config = dict(
    train_examples=36250,
    crop_scale_min=1,
    horizontal_flip=False,
    num_classes=4,
    norm_position='pre',
    hidden_act='gelu',
    bias='all',
    layer_scale_init=0.1,
    width=192,
    init='kaiming_normal',
    learning_rate=0.027,
    momentum=0.95,
    adamw_lr_other_params=0.0024,
    epochs=24.7,
    warmup_steps=1400,
)
Rows from block 2 of a small image embedding model, named by matrix and row number. Rows with one number belong to one neuron. Each number is 50 + 12 x the weight over its row's rms, rounded and kept within 0 to 99. All counts start at 0.
Before each neuron's rows are labels from the 100 images, of 14976, where the neuron reaches its highest value: "strongest on" is what is common among them; "lies over" is the class under the peak. Only what is clearly more common there than usual is listed. The data: rendered roads seen from a driver's seat, with toy cars, trees and houses.
# fc1: MLP up (model.blocks.2.mlp.fc1.weight, 1152x192), inputs 96-191
# fc2: MLP down (model.blocks.2.mlp.fc2.weight, 192x1152, transposed), outputs 96-191

strongest on: solid white line
lies over: marking
fc1.583:51 41 39 57 49 40 53 45 52 61 40 61 33 38 56 56 35 67 51 33 38 62 52 46 56 58 49 32 54 51 46 73 49 61 45 49 52 43 45 71 42 50 48 41 63 38 65 41 57 67 45 74 56 60 65 59 73 28 62 34 53 60 32 42 36 51 49 58 63 49 63 50 56 51 36 41 45 43 36 31 38 25 52 35 61 45 49 64 61 43 34 53 73 51 20 45
fc2.583:43 53 46 55 50 59 51 46 48 41 45 36 48 69 68 43 69 45 65 80 77 64 48 54 62 42 47 72 49 61 51 61 55 50 61 74 62 49 41 50 60 65 35 46 51 68 55 43 45 68 51 70 46 77 17 36 63 60 66 58 52 55 56 39 55 59 76 39 41 36 59 51 59 43 59 63 42 42 41 48 62 48 60 63 47 47 23 36 44 44 66 36 47 53 48 47

strongest on: double yellow line
lies over: road
fc1.8:49 48 45 43 57 71 52 52 67 59 54 45 64 60 54 57 51 53 42 49 40 39 36 46 44 64 33 45 69 57 49 43 37 58 55 54 54 35 51 39 62 32 54 09 26 75 65 44 28 50 36 60 38 50 55 59 59 66 43 52 51 69 60 49 58 59 35 38 50 43 19 47 59 75 45 57 57 41 46 54 56 46 48 51 67 58 30 61 46 67 73 51 48 54 49 45
fc2.8:79 62 77 53 54 51 55 55 39 51 46 21 41 52 43 48 50 63 44 53 52 63 65 51 60 48 58 59 49 48 47 62 44 55 50 56 53 53 46 54 45 67 42 46 62 20 40 64 53 36 31 47 69 34 42 38 47 66 54 52 46 39 38 47 26 57 39 43 39 73 51 47 54 46 41 33 52 50 50 18 65 56 59 52 52 53 51 41 60 72 33 36 68 42 37 31

strongest on: double yellow line
lies over: marking
fc1.446:52 57 70 37 55 51 38 42 46 63 62 33 59 73 51 36 52 26 43 74 69 49 35 50 48 57 56 41 60 49 49 56 56 71 55 41 47 53 51 38 52 50 63 47 67 60 70 44 44 43 53 52 32 36 55 52 29 68 36 54 55 29 41 36 42 58 60 52 24 51 40 62 63 30 51 57 50 50 44 57 18 40 45 32 52 60 81 27 61 44 73 64 60 55 55 40
fc2.446:56 51 26 62 39 47 59 53 45 52 49 52 33 64 48 68 35 47 52 43 55 57 46 59 47 44 55 34 54 72 51 54 29 42 61 52 53 74 80 58 27 45 46 52 47 33 58 31 91 67 52 63 71 55 64 29 50 53 60 39 53 45 75 52 31 49 32 51 43 64 50 51 53 45 39 82 52 47 45 34 42 60 42 61 48 45 41 44 44 48 53 55 49 46 50 56

strongest on: double yellow line
lies over: road
fc1.344:45 46 52 57 51 45 57 54 72 68 52 60 31 33 47 65 48 66 63 40 55 67 53 37 70 45 39 34 63 36 46 49 73 43 39 48 64 39 35 56 64 37 36 30 36 40 56 45 53 42 52 51 42 48 48 64 62 38 48 44 45 24 49 58 58 39 45 50 49 33 60 44 54 48 37 33 67 40 47 48 50 56 41 56 41 52 62 73 43 58 74 51 34 49 60 81
fc2.344:46 58 64 61 61 52 46 63 44 34 60 59 63 83 48 57 49 25 70 23 54 50 53 48 56 60 56 59 49 56 60 44 31 83 58 24 31 53 59 53 24 57 43 46 46 48 30 36 39 25 43 68 27 53 40 60 37 49 59 43 48 59 45 44 53 43 49 51 38 66 49 68 59 50 58 44 46 49 51 51 28 47 36 60 76 54 55 56 40 57 50 36 35 26 37 38

strongest on: double yellow line
lies over: road
fc1.510:62 54 39 40 47 77 67 55 61 54 63 62 34 22 66 39 32 39 49 24 49 42 59 27 51 44 50 28 44 75 45 48 77 60 51 65 66 54 37 67 52 53 50 39 44 42 41 41 70 44 36 38 40 72 55 56 79 44 58 55 41 62 45 44 49 45 35 43 60 38 62 55 72 61 42 49 46 71 54 73 38 43 58 53 52 63 46 77 31 47 33 37 35 49 33 45
fc2.510:51 57 49 54 62 41 41 44 70 54 46 57 39 88 35 50 59 37 55 53 41 68 41 80 48 48 42 55 46 41 58 66 49 67 51 33 31 29 67 43 34 29 48 48 53 48 52 39 55 61 50 48 72 58 30 59 38 36 44 38 47 43 27 41 58 57 62 55 39 85 61 82 55 50 42 52 60 51 64 27 83 21 39 65 60 49 25 36 62 32 55 60 47 44 33 38

strongest on: double yellow line
lies over: road
fc1.543:51 37 51 34 61 66 33 44 44 38 55 66 62 64 36 57 37 59 54 48 41 41 43 30 41 60 30 26 49 73 36 55 48 49 66 41 53 52 44 58 39 45 54 58 56 62 52 49 50 51 24 58 54 68 69 52 50 52 51 56 63 47 62 37 53 31 35 62 67 39 56 36 61 32 63 70 29 42 61 43 54 56 52 46 50 51 47 73 63 52 66 52 22 30 51 55
fc2.543:59 72 57 68 41 46 50 56 50 47 50 59 52 39 62 69 38 54 46 59 80 71 41 62 46 52 62 70 41 66 56 26 62 58 47 34 31 42 43 39 47 82 40 46 30 24 49 43 62 41 62 38 61 58 38 70 44 51 29 27 59 56 44 52 14 54 77 32 65 66 35 65 53 49 52 43 52 48 40 53 53 24 43 52 48 50 43 30 40 57 60 32 35 35 38 44